config.yaml
targets: ["trousers"]
label_smoothing: 0.1
optimizer: "muon"
muon_scale: "original"
epochs: 5.9
final_lr_fraction: 0
Rows from block 4 of a small image classifier, named by matrix and row number. Each number is 128 + 24 x the weight over its row's rms, rounded and kept within 0 to 255. All counts start at 0. Numbers have three digits each.
Before each channel's rows are labels from the 100 images, of 14976, where the channel reaches its highest value: "top examples" is what is common among them. Only what is clearly more common there than usual is listed. The data: drawn human figures in many poses. In brackets: how many of the 100, against the usual share in percent.
# c30: last pointwise conv (model.blocks.4.c3.0.weight, 256x256x1x1), inputs 128-255

top examples: stocky (62 vs 31.6); grey top (42 vs 8.3); sitting (26 vs 6.3)
c30.29:130117121177114130116157155123121131123098150153130109106124154104100142123099154136143070086157148107157103120115111155102126058118139153152171143146143129125103124123153115109105135156110092134163133104129148127167111202117181110158153150121166116124127083117156127145107082105107138131172180148135114087118138115118143123154120156120090149135101133114159160132114117115119128120114

top examples: standing (27 vs 6.2)
c30.63:096112127136119125090103113150175133158103148103133115146089159166129125121132135109132123146118129119129093121090096078133115086127140163144114130149113160070121127155119106080186138106112145107134115106168109110139096135137184113114107123131110107159165112146134148111199168113109068179139112111125147117111090123133166130145146154113142091131119130118160127118120108146122130156132

top examples: black top (39 vs 8.1)
c30.183:116139117135130104093091140206113101139116114118156133107109117109117121116138088136125154138124092134119136099129122106135085179096122146137170104122108138160122166120089141146114104152112172128098111143096111085114128107163113130190104168118144117127152095147100120146117105138138100140079181097107116116152129147141112140148108079112111088100103170069090116147138089147132136122146

top examples: pink top (74 vs 8.6)
c30.108:138113141096133117169189122093147167126138148116130147146119180088127107126145115115145108135110113122137159112100126097117115109121158140089127143133107126112156117084130122101118162151136152131122124097153135118119136126176142137122149132108177131127119126142111130224143164129132096168117096125125136143134064163116165112200090151093124140146135188151111138075120150125109120170132

top examples: pink top (56 vs 8.6); pink trousers (47 vs 8.1); lying (30 vs 6.3)
c30.160:148101105124116124096136137141118123120148128151174127142138152138134171089132101087107138137107107121158144176123135084127156124156110102130102144084125105160111109107143157138115119084131168161114135157124129151117161114157090121096152105126149148143106143100127086194116116119123128114171125124111144148123098094125096134089136116140086157108103124106135171121142121141119152059145

top examples: handstand (86 vs 6.2); teal top (32 vs 8.5)
c30.166:114151133158146144122140148133141149144148067140152146146116120113116147092134116123140135135111165150169153150154140116107140137119137151149084104143105146083119152098113143141147100112161110189170106150127117122193142133124186077140171121168094130089054109126114118126119108097108105086123152123076108152105139149167128121144171096113144127112154093186100193117182144160186115130151

top examples: teal trousers (87 vs 8.6)
c30.219:090120134148177135153120129119157161101114131139165129118119121116128110096141092114132133136116123141124128166111155124126186073149109128123174146142112130119139156152141143133080122143110123164117114141112134137134163136107140120111088191121089193107121115125084156119147139153165142159135123139106090152135109125106090152095154119138155130119093117094142168110158150098103113094136

top examples: green top (66 vs 8.1); standing (41 vs 6.2)
c30.127:104167118145133120150117174133112146130127155149119103117096116132141135140106132169125118151171093143103180124114159142093179155150124164177116159122110137161161113159127127150156132120114157073145163155150120107117124144159118172086112107136168119138127104121121099182106121215081136101142163115192094131157137138109139099161145200114148159134113123117146094111121166115080108155126

top examples: green top (34 vs 8.1); standing (26 vs 6.2)
c30.161:120147125137143128159159133128136158131116131139101133115162117148126089142123064136139130123175147101157146087110158121168103102136137096137138175180106079135136147110119109092064112158105109095125096165061181129146103127158103143121113102149144131191133153151127155180078123092113088116123103123121122145122170147101121107153121107136096084119165109104153106132100126173124085128156

top examples: standing (27 vs 6.2); purple top (26 vs 8.1); black top (25 vs 8.1)
c30.165:110153094127138136118163099129135132108106097123128086096132151143130075107128140169134155106135144104145148140116124126113177138105161162131125088135153141166157121091146086125118121123141098170084128152126145090113098115109141142164111132144131131109124167153158147131094129168154145148118097117117106119153137171108154161180138100153078137104175070124111104142120151187164121142140

top examples: green top (41 vs 8.1); green trousers (37 vs 8.4)
c30.61:117148166151110134179091149140110133111123172106138127131142091139066134128123154091096086134138121094154124117181130152132127122153156127150114148120100095122149102133143134156166132101100100121087098144107138151098130111122116108125103145102128161114104166114131162128124166164086114126108113131119106074125107114115143112092122154134162136125115120103106154123138149145080126169118

top examples: stocky (64 vs 31.6); orange top (58 vs 8.2)
c30.208:130108158148114118163197154102164105124125139127112132135131150098124123117142136144134090145135113109081136156165128129098106116146112105129122119149108138155155114132141136141113121162107129131106137113127111118183159126142144116120113099170112126143101165128187075129126105109093174141098154129151149158142114094147148151110130132086096109172139140119082141143126098075135132127104

top examples: yellow top (40 vs 8.7); standing (36 vs 6.2)
c30.155:100099125116125132156140154164114110142114151112133168131115186084134114137130169123133078120180124107134122127107079144149112106119128187128124124143081127105133145120127139117117119163142165170110150109113165124157147150162146162126079136090192124131109087135134154102119094123146104101158201109118123106116107113129162107176115138165090122114104108137156137147114174104166154097126

top examples: pink top (59 vs 8.6); pink trousers (41 vs 8.1)
c30.24:132158106129127124085125124101181112123126078138107106139103140135129157146174128116148149127218145135146121102092126138137131100099150155114085102142062135134135157095148147117115151109132139120133112134160108095087150115124131135138123139137150129138192128064132137131126143150134141148125152107100110144175152121110168109102099135114120122116170127150112122087117110133147123170099

top examples: pink top (54 vs 8.6); lying (46 vs 6.3)
c30.96:149144127143088149122167100110141101137069109154141131108110183108110145169107171141117078128131135119107126166135128110148077125125113091134177136150139144126140092140102132117155116081137131150115068150097166115121153139163145112090142131150188107185195119108159155143126145144109133136129137098152121142085122102125134117177105144145130175166145141120124122103093160142078163133105

top examples: standing (52 vs 6.2); handstand (34 vs 6.2)
c30.239:117148130164116123154137136123179128101116131136116148098133124141109116107107119145113118118113109100129149145142132138136136101138142126112119135107132106121106141073112160146132112140097081136102161112113136138159137144174135130118106123154160128136132194166182139138079116149132107154102136109104152178144127108085166107207079138099124133134120123125135145098101201084129136164141

top examples: yellow top (43 vs 8.7); standing (40 vs 6.2); handstand (30 vs 6.2)
c30.118:126149107144127165121080126161122102168058121136125128104128124124154127101104096140097168111181100149146137151093099135108128119113114194108164060118096126097087132130131135068149129135099121100107160139115155111140103146130121150135138108094140092112128124156139112162079164195123111109149190143145160126135193126142147150115149100118057116120126101101140113148123160099099110141152

top examples: green top (70 vs 8.1)
c30.197:126116172123121129162130107116100126113132153123109115125139131149099114149116197126120114118124109124127123133131116124111119119140131116130099200136156137111125098130140153140159127116108120083089128111131130130146075134152140111145139162109159112122132136134117203191128178107170142062096157130136121123176154094150140128134155132154098136109119164127125119139110146106136162093161

top examples: handstand (85 vs 6.2)
c30.59:151117150160129115126120126148133091145105164118104148153155136098096111122162116147130118145125130110120135112067155154084087126140095088123131150126089093091116134107116104151153095156140108156146156089198073128139072097133147156136132124145128147099136128155177073093106132104131172142111081136104125138123145080146144139132128167109156145141111061144152130120166118113101147142106

top examples: pink trousers (70 vs 8.1); pink top (37 vs 8.6)
c30.86:126137119092111122126109101094123113106124159197132108146160137155142170132161109107183108142135173121128105093089168093100116116120113081133120170097090101128122131121095147145112114127141129119112131179112136100083133139118136149146106137165127128189131151085127106159122124153133117137109123137121125153124103159130099123125154123119111122151073104078103087093122096097071149142103

top examples: handstand (57 vs 6.2); grey trousers (32 vs 7.8)
c30.107:135135134164114113155124114133146132091109100175106107145085152123119168118156115157132151098167172135113119125114155141147168118145144142128128096153128120101137144098158090194125110132079140156125122096104103084119112157095124154114118077147109170099120147118166160137131145147170158169089115164090156116128160085140113108123121151145123145120116079169107188100193157116114140090087

top examples: lying (45 vs 6.3)
c30.204:104117112112167136103154118124194112135132156126085111129115097100124134151143149147137117176129156139129114125117159129135114115117143140138162089118121120091116130126113119125132103136126099169145095106168129146179095171115124095126115113136131133135082175143174139101069109128146131134165164134125107127106154088154160179150162152107096140119130084143133098138135132133096132149141

top examples: handstand (95 vs 6.2); green top (31 vs 8.1); red top (25 vs 8.4)
c30.34:153155139120132122109116111152135139145128142165106137147098164091122156137135141151119114166194141139098131132136141101147141091120129063106124129087202109081130145148123126123130103137125132124133094135127101112140105169088141128098120105134154131119116101139165095138085196080099072120134147114138110112144136111136127124115129106127147133135100106167107188131141117140104093119162

top examples: stocky (64 vs 31.6); pink top (30 vs 8.6); lying (26 vs 6.3)
c30.132:182154165122106140105146143134144122125125119123166053118114132122118162137132154163146132157086085087083124147102105145159110139155195139103161105113114125087143147127114131143140145077078120144100105131116149171150122105113087135088148140087150147144108140116090145135105091108163128110183161137117164147108085119092133125134091130202098131113109107110184133081115138118139145121139

top examples: lunging (35 vs 6.3); star jump (28 vs 6.2); kicking (25 vs 6.4)
c30.169:150138106141126157118088134099145144137117141071154077139219114137137111133099092126152111128130146137170115133126104138136135101146122124164164173121117144116124110094124134063126140133118152075106101085110094125083104137100154133133189116160144137167134121165091150100094129126141129111175093172176135150144102148082120151128146080131130113141120112115120156136118148134154133132116

top examples: green top (65 vs 8.1); hands on hips (33 vs 6)
c30.209:134142133139146152115146112093158105133099144100075195139094137116103135142097142156121098100124153119079127139116151092148123067085145183090141140108094133093112150132111171114134147132117128129107075142128117099141140116148114110118141137099140106159163140117102123161141097102137139145144141166132165087129110104096114127177141125106105161158154127117095142100113152131078130133145

top examples: lying (66 vs 6.3); bowing (34 vs 6.2)
c30.78:099137188131121093137124137101144131109091153149147086117080122107139110091092164173109109171123131113116155152158097095119143127132120087159133104090085171089113156142130152155133111165112124141142120097111103123147100153139161111142114157125136139135110149135100117183167121105142122115106139157107128173146148131130133101158087151181099156129106110142138154087167145131109100107111

top examples: brown trousers (30 vs 8.2)
c30.19:105157130107117132130139096101108098149122143147147117097107149088113172088156131119132114058104118124122105106137116132104138125141168144127140115124110134170155119131152086127106110104140151143137115138159064141152154143124165131125117115118124120090101136122137159104116113094088066151115113161154130140073092100148099131155115124119105132120148139082158115113159125071103128171124

top examples: black top (59 vs 8.1); black trousers (34 vs 8.6)
c30.203:130121068095172119107140099171079128115158125116120140136106093125082108107134075139094138137204067133120122107122149118151121128109135126171144115109108103139162129119146161094119123130140171091129098099154131129092129117131106139127087113120149093161156127160128149137148151133166141138092126072105153107127164149116132144112133105104088182112153209135118135138101115146176104151160

top examples: pink trousers (53 vs 8.1); green trousers (38 vs 8.4)
c30.210:119136132139140124118146123153169145123125163113110113121108107102102128135124151126129086117094124106128147101131140128149099144123145090105108144129095144077112138088102138117137125124155158130121115167104129139118180100112120120090175095129097146146085126126113100141121129135103146107123131094108129126167138146169122127138129127122138129100131148085149163092117113128108117137115

top examples: yellow top (43 vs 8.7); green top (38 vs 8.1); arms out (29 vs 6.4)
c30.100:108156126136164140156130150128110129119114149132095158116110148129114160130131139118108131139130160141105116147091093119149138140110121130142132106140133118112141076144164128113100125128124145157140152179176131137134133114115120149122129125107136087094115083126148105125149117138101145132162163145110083125162144119151155132125096146125128094133118102104116088135138176102155115142090

top examples: lying (47 vs 6.3)
c30.121:076139122126125121114138107162184163167126102081166106132126122134125140118195161129108126197122100109161147125101112129121164129128117147161147101136158143105109157148113133130136140084082107119115090122140130179133117137128118091159119117116102127168174135133079154143135142192146138158099099130131118124114138131128146218116133145142130069131121088170097148151160107144175124161145

top examples: lying (32 vs 6.3)
c30.221:134145150098135072133175116096157125138096090149125135122108149146125110146172136120125116117129117108095129095141150143124124132123104133130130116138106165146143123150110089149130142144145156136103122102102143166106069159120106134176119067132158162111143097129116134145112156155110166101106117128128129128141120129150088121127075167106128150142075154126099155131103134090090154222158

top examples: brown trousers (51 vs 8.2); star jump (32 vs 6.2)
c30.35:110133108123160109137127141106164155146121117123097191146105147106149127138143135107120185125113140103143144139154120119121128180108114160088134110139127108134153151128135109130125137095114138119145172150106101120119106127105111206111115090125145165117125118121104109157105128111118117132095109119138119137124138141163091118177126147112165106124143079138157145119150129083081119095123

top examples: lying (76 vs 6.3)
c30.23:119132109149183130166110127160153129117127122143143145133150045143125147122159082135181144155116123116177108167128134137189150091141170107109146114140120102107108118155112139141136151086114133184145099127132110102182120160104188085133133109184139128113110143131140143121123180105128153138102108082089109152132102090129152202130127139086122131113104091183085151142127135141122156140102

top examples: teal trousers (34 vs 8.6); standing (27 vs 6.2)
c30.187:110093143136120109110096137115120122090151110137148127128143095129120096168120115116120138124124133116111148100137130121126158164126126111121158145121141080132125123169137116150123133119112136150161113140111132128141123156150129152178082128139126174156164112157121146152136138130125164079107122114117103128158111117143068096128154129103088141082119151093164108090153050163187110125185

top examples: teal trousers (42 vs 8.6); green trousers (36 vs 8.4)
c30.242:125137110110144136122125105134115114103088113127110105133144148121104110117133097127108076107159127123133110132095131147147112130155132149136145184133184142110148177111138135176135141121116162125106111108150113102130109139106127142119117102138098109130109157166092182128183154113116126116142072087099104151162164135175149119156097155121133107128107097170135130115144124159072148134181

top examples: stocky (65 vs 31.6); sitting (34 vs 6.3); kicking (29 vs 6.4)
c30.3:112109142124199113119130089146145086137172147172113114102118100133134119114115136153158101133080099120130131140107171103135140124116080116160098128120121124131110116151094136106138142094124088136104088111109136156126147142117082109119177142162143124112148109097130166142118121124212113053132110149215133131111138122181149137135194102133144113159113101109125150118123105116112134149140

top examples: pink top (67 vs 8.6); arms out (36 vs 6.4)
c30.172:142149115109094158108150138092102116136131166145155106135125158132130119133113142164162195079170162131133138113114123115102128096138159097131132145142133160133155135111094112087149103100162122148138132118146109158110121153090109130127097060115119139122120116122123102156152154100147117176129202114149099120155149101114154106119116095143149111101086151095164124136105126123118122094122